{"head_dim": 64, "inner_norm": false, "projector_out": 512, "init": "kaiming_normal", "optimizer": "normuon", "nesterov": false, "warmup_steps": 220}
Rows from block 2 of a small self-supervised image encoder, named by matrix and row number. Rows with one number belong to one neuron. Each number is 128 + 24 x the weight over its row's rms, rounded and kept within 0 to 255. All counts start at 0. Numbers have three digits each.
Before each neuron's rows are labels from the 100 images, of 14848, where the neuron reaches its highest value: "patch colour" is the nearest of a few named colours to the mean colour under the peak. Only what is clearly more common there than usual is listed. The data: drawings of small networks of dots and links. In brackets: how many of the 100.
# fc1: MLP up (model.blocks.2.mlp.fc1.weight, 640x160), inputs 0-79
# fc2: MLP down (model.blocks.2.mlp.fc2.weight, 160x640, transposed), outputs 0-79

patch colour: pink (39)
fc1.278:126161125157084112120174133126129128111114128116175096120118123139106159095128162129116136107110136086142178117142149129144131116092100157126157139145136144139102103164113095096083123115103094113136168165128145150101068141111143139119113200
fc2.278:146132139138116084126099133141130128111109101142166125097172150126144144191109141156137142137079141110138087181088154125150122130112119126159126166107151119133168116102110158112133154089151141138150124145101105123092113154083072118158094097

patch colour: brown (77)
fc1.319:093126090149124132130122095116135112119139153128160091118164091145130124148141116199072109118133116156152135105129171212118117127112113070101148137142120150087102144128112129152074112142110147155113102104143151153112132125151121126138143145
fc2.319:111140151138134103108107122143150115123093168136133121150155122115172140109181139121123166152131124099141147140094142136086108121098103125173081113145101118127130103124137127107137138091130096108134127095115102145156142092140133093143175147

patch colour: black (54)
fc1.179:118131132099159121103101140093127087110143160109153137111141112095145102121143120150081105114148133142118114152145126148102108130140116111146123110151129155142206134133107101157107132095142165123091177165163142157119095140098143065139130118
fc2.179:129133111125155073126164158135114157156123131146122098163089123084133140148087137172165085065087115110073116131115159108121142122134149118091115107170107116143150134114134128114140086139149138141151126153152105123122142137100100127164133119

patch colour: pink (53)
fc1.6:116157200123123102128128101099164123149115134174103132134127152114164129124133160108135121189134141143117115114139109130102096150111144118110138094127130106147114169081184160149095136126076097121131146113108143124125102132148130103144132128
fc2.6:100080176166178133115167115074116127198193124125150134160134166111124106121162175120084126118124117099119154117157130150129108146124150101114147086096108156128151150109111141140128091163095061104109123129174120118145138088124135143106120133

patch colour: white (48); pink (37)
fc1.438:119153116113102137139111154145143116105113137104110121175141122098141137108122114142118101122141125138169147137139134083152136145130168143189156146172105143147156079113104106146108128159074132118126109108111135124120111130089152138199098084
fc2.438:118157143127159138144114108143128125135123139129118154124142127165144142108171128106127164122141130090095135131071126130108106124129142095128151114086142147133129136144074148130100118149129145108146153159130150087099089153110080130101145187

patch colour: brown (60); black (36)
fc1.543:133120122168169165140104131104150174113075135110165135115174147144160142120158100116150136120121106100154103126127143124151147091153116084142109140135143177124135136083123122154114118138092118128108111116123115111119120099120161110110103170
fc2.543:114088125103130089096131124152118091153131127134115139136140120095127112137121137171098123128121127163107171129160129137092081153139136129089128106122133151170132156113100069142109116137147118139136096117133125112151142081157080148119103180

patch colour: grey (68)
fc1.63:128094143101120159120111135172142141142147172049116131143117143119119134125116071139142083119089127143150144126106134132131115140128092156176149131146139177119101155161120141109126123109146120086160128086109161141138132131119125129094089131
fc2.63:136144111123084137147145164100158108142125114144156163134163091133123110162123150134126129157127126128146086099146166177105151101120163102115127137165110108138101162113146130092115122161136120157142180156128103144127117143122104093111128135

patch colour: green (47)
fc1.112:147149143148113166128143144129172115119147132093118096125126123122154160103151088089126166101095142115108116122135085126135133128145149150101128089130116159121136138103198098085106147129095126135067152143133100109137110092112131158141108149
fc2.112:174146160098162119125132077141189146127119129112150113106130149085150109078172151128144166164086108117133101123136061151113197126147144116148123103178135131159122130113115157112128156070122154140125106087128127169178147147113136126125141143

patch colour: white (41); pink (37)
fc1.93:158150149111123110086108165113194101118107122135172136111149124137128145174157103168089131137108111159116118163134109148145126100132117139125138172144126132094165125129128142135090087165150143147098143128145128089117155111161107155113159123
fc2.93:104146141113097145116076137120075125120109122137187130093164132128141147100131161115183166131126119091110113125104110128096153136206147107149129192120160113167144110089135169141104124143148151093087153125119118144131117173089114152111130124

patch colour: grey (65)
fc1.500:123115099113099097162093131129105103133114150078166110127151123132108128065090155130157129167166106092109104110083101127123087122142109112133126135144146144159140125153130110117116150102132114113145136133126135143136114157167127134150122194
fc2.500:129116137135116129079115124111135109125117108140104147135128077128151155112138146204145135144133144145093114097100119164119162126138148154132140134128134139089094133140099110094140124126134115132121123127159124168126102146165157089156134114

patch colour: grey (98)
fc1.350:137123141110135124131127106165139090168102113150109156119109200140104118096147131128139111154178104130155148158120099136103185137144107147120127112126097075130145117156137108114084133135145115077127128150141148123164108166126140094120068125
fc2.350:141129147102141130084132140123097127104183121117102096092138074146151152107139138105130103150131157124107106114130115128113131147145162149154162142154121120102126109122144178079073124144142137120080158125158089081135163129154144136156115139

patch colour: black (93)
fc1.577:144118138166116166092114131155127124125125165135167142105157071135152099134140115106104150169145164162115130128166180130095153150114111092116142129120115172144149124145132126139132132119130113109125143144121126113118171119150132129120131086
fc2.577:119125131117153153135113104138125124136089139159126136152132146115150170128128150081104141143128149138110137184122137141152170095143095089070092129099182147132094147129145035145127131122094112114098107113131091105114127105108131155112145175

patch colour: grey (90)
fc1.34:152103118126138130095129131157152101148090152106173080149110135124133113115102138167159134132138102113139124113144088109156126124174098109129116135115150149099123088104141111103165119131104141132140117114111091098151150120135124133136136147
fc2.34:101144142131124119131134153162111101113154116139150127119120122121096187141145136137128139099109123086140108154084167146168126128115121105143133099118167112152137131099124147104178150133152093142098102159106105173153127118091089130119137093

patch colour: black (66)
fc1.138:105106105116148174168130133121144131076128114132110133157180180142135083121131145172093098178161115138114112096113164118157127092150135165128087120111116139097088136141149096137131119136109109110132151073107131079126155126117128153156143137
fc2.138:093095123117137131103088089158138126129117147166129073114129121062151134118094138126132152103095152128135092151157104116080110152141112121133152127124117147157134103147155182145136084084124110074111132132140146128140139145142080128153108158

patch colour: white (64)
fc1.254:122120161160101095106096110132105079097127147101106148143143142134130138160135112113113145099140146101102141169092116115121132154118128130140098132125137108178122162101144157108114161139137135096154106116095151119117147149132114161130199105
fc2.254:125130117142158168091121149099133124106116090101108121144146114090150115119161131123091126099092179128129122131150112152073098154148102170105120113133127169098118148104167156112121124140162102156143137141149142111128127120129160146118112073

patch colour: grey (83)
fc1.256:127089157141157143133102123115172091125144135138127143091111106138158152104146080103158117104120065113160151070133101164130149091153107143158125194142152114113165126121122127163138098146122152155140105097135128118114148154134106140131170135
fc2.256:136144135128131158129099126139104101095116143104116172144092137136141140188085127188151127082126160136094126158135116096157127110112118078154088114103139133117125107113070096124138144114150136116149136164135148151089128138115098083127126145

patch colour: white (33)
fc1.240:150134124104132110167135116107154110131120168080125126130138138137144148152127098145127150095089124139129121155077089130117115134153183152130123119137103134096133105138183123151109122123137184128090091127131104146169178088123130129131115151
fc2.240:096147109096104113147145102106188155128139117149106119110140165126164109112081102166108158113103144116157160150108095109148138100148150113121121154173127141103150095110134099119124105113123127094055143094124092139123149160100152099120118148

patch colour: white (43); pink (37)
fc1.493:105127099100125110125117155138147115143117132135111149140144105109135104122098087129149188137108120115149164129099105099110146106103169119125144107134105160148131084128174117147111142136103125157113125088106140163117160111079157097127051108
fc2.493:133128143091167103152150155174165121107163142127141158119128163137147132144144124144131170144116127133103138132103108133133146068129139113157083121132108124137141124141084133148106096117121144134129155127145159092117093153144075127104125122

patch colour: grey (69)
fc1.367:165146093177107104155152112144119127133119172104166115108141146145132137108129104161130178130142128123160155082148164139162122168119168118126123109135100131145128107139111145133155107178128077151156131092136134132073119137061119145164092141
fc2.367:186165083079123108109131131156117098117134129122133165130151120153117137181105093157140162115117089119142104121088129119173151077131105127126114159130147136143169088170087117125088145098138152193122144157130112157109157150162142118145149082

patch colour: black (55)
fc1.316:115124101137110116132136125108097117132155164113142141138117140143140167103157166162069096113145141154109138120128144117132141173155083186084117121117154157140128148062123139128134117135147111139093123137131164123126110151091115143134162137
fc2.316:108143126153117098132151120099078147142160125107122100177107128106148129135154105134126112081081087093084123165112114141138136128159129140118116156153139128158150179119115117120137087150141112108161136177177149158093131136090123104148122058

patch colour: green (73)
fc1.513:150140120128122127149190114146126122105134118125132124134132127101162145112129138140120144105062117136158117106147079133119129123136159154107154119175128154108162107101209053094136159116144155114129155135138107116123136114141138160150109140
fc2.513:146117137110142139095074098154170120141157140122127133098123141095135078107127123131151145137108137125128141110121095116167163121179142084151111110165170100155111137128095170120168142104137141108177123089121123137124122149099135115113121162

patch colour: brown (60)
fc1.315:129100111128124115128101126177129118181133088116136120124068102140135112135132154169133135189161116179134154121123172150127157130080094135120082116153107173090135097165114152138127113141126136136110126111151152166152153153094140104147122117
fc2.315:128185148113142116118134166105113109123104131133129170083092105101147134136098147136153111094057144143150103107191110146115147108134162115122146142117145103156143144097123127131132116130134114151122118139125103143100147102172106137127129102

patch colour: brown (70)
fc1.340:106120062152157078159113110150152127149134116158124140146106167143145145107120107133124132128125210087120128116098105088132155111107125134144141131106100122130088088106100146143152138157100116094127131103166130171101119084149138116097109087
fc2.340:125073148092098131094195115119166175138142135078156147153104087131112114127114152108122117167131135095143137161093108149110125105127087164093127111098115143150142153092122130149145051142137103092118137109106112118132153125146097140130164148

patch colour: green (79)
fc1.356:159100100144106111113154135133155118150116115161129105163164141131146105079128099159105135126139179127191114118145104159155124109101189129140167124202107132129162091108162116110145142092119147104109124098123104120115094159125175111110122104
fc2.356:140167143135128115137114126101142181131178096108127113094144137101140104148128127089103103112090114164109124065134153085128133163143130112129115113119127117153117136109110154104121192129102137097170134120120110144137140118137136138143110140

patch colour: green (30)
fc1.77:162082116135206153162157156108114097138147130141142120152118081132203135097106131155142132131105119117122150140120173134155159144100123113126117156143150115127104121096100153166138140138110162129107115120144161085158126132161148124148134141
fc2.77:144116085136136122132082139132119145141111131110157183124111129117112109156120137087159072120097119117144132138126080144146135106119133109114125115145145153120128109169149121134163136157126143202120165140151123175110125108094115113104131100

patch colour: green (81)
fc1.185:183122124123119117155128115165133152156173110143107146167114119152142101136150115109121125119116148112122122135125093129141146147164114163080095118157109167160151155088183086121121166088109135085123136147125121077150115142120155145122113134
fc2.185:140106139102125144165157102129158137088119172141136083108182160177127113119155191148117121121114072138102146113116117094109138143137104107154135103151138131156112127109119145084156156107099163139140145104110140194140101109126116178144172150

patch colour: green (45)
fc1.69:130137143141078145175158126108224130144130126099109135125128154103115129120105114102100130119144145134084157154149098134148197110158140128132174116151129117139110106126132122122103146121123142042105139115099121141137099101143107142139103117
fc2.69:132129118119153130102104079110154138122120120126130084124176128135145105103103092158108095108099146151158105100157147115128099161113116141094121126134153165137154121091157112112155170123120120151127101157137122129125159116153189139131129154

patch colour: black (74)
fc1.449:084098114143109139073116139157131145158127153124139089135116124119129144116135143125118153102142114155121090115190118118133166139106117091142125098128117168150099123137138159143133119144154102127173143103120120100111124179153089121104164104
fc2.449:126127056170116172134132109186129113104161186094146128084145147151112105139107150149106149156113128130138128091137154131141135140108169119121125144102132161107155100157165157134145061133132129095113095111136120106136134137150134164092100148

patch colour: green (71)
fc1.385:181135104142130167136120141144169134120170119117121106125131146128153143106140129105104186117081112125137116120113037166144146137122144157112145107151160179133127101124175100078107143111149126112123158132136102104131148113131110110145127126
fc2.385:139115120094116117103117126179172117148125121120110171113111160131147128100138098131149155181117134137180132140116100143145109124127141097177109117154119130127099130125135170114173153096106136117153091094141124144147183165090153095086127123

patch colour: grey (77)
fc1.384:138124142115117100093115152159149136128158127094132147144098124159140112108130165145097120141162178137121186141185131123124160145124152111085134190095138155119106144124138150109154159090142097157116099173151110164137146116103133151146137080
fc2.384:154160080183110137142146121112122127151124146138111097121178129109166124081108132123141138084092150155131109134112101106136101068180157118108174125117125137150150155125122106159115093178152121130128180119150175089132097140093121123134086118

patch colour: brown (81)
fc1.524:177185171153122117118103118102141153150095107121112121148102170169145154080140127163130139097115144168181146113132134137121115127085138108177170126153130138103131144093097152115103120127136120104101164123146151095083136104138126106088181075
fc2.524:149134125115134127129175103129174139081149125103160147191113096125150117134130129125155111164176116113116128168123066163079119079167142136106087122091148101151166098109115154128111123152106113112132152151120127104115140159132115128114178130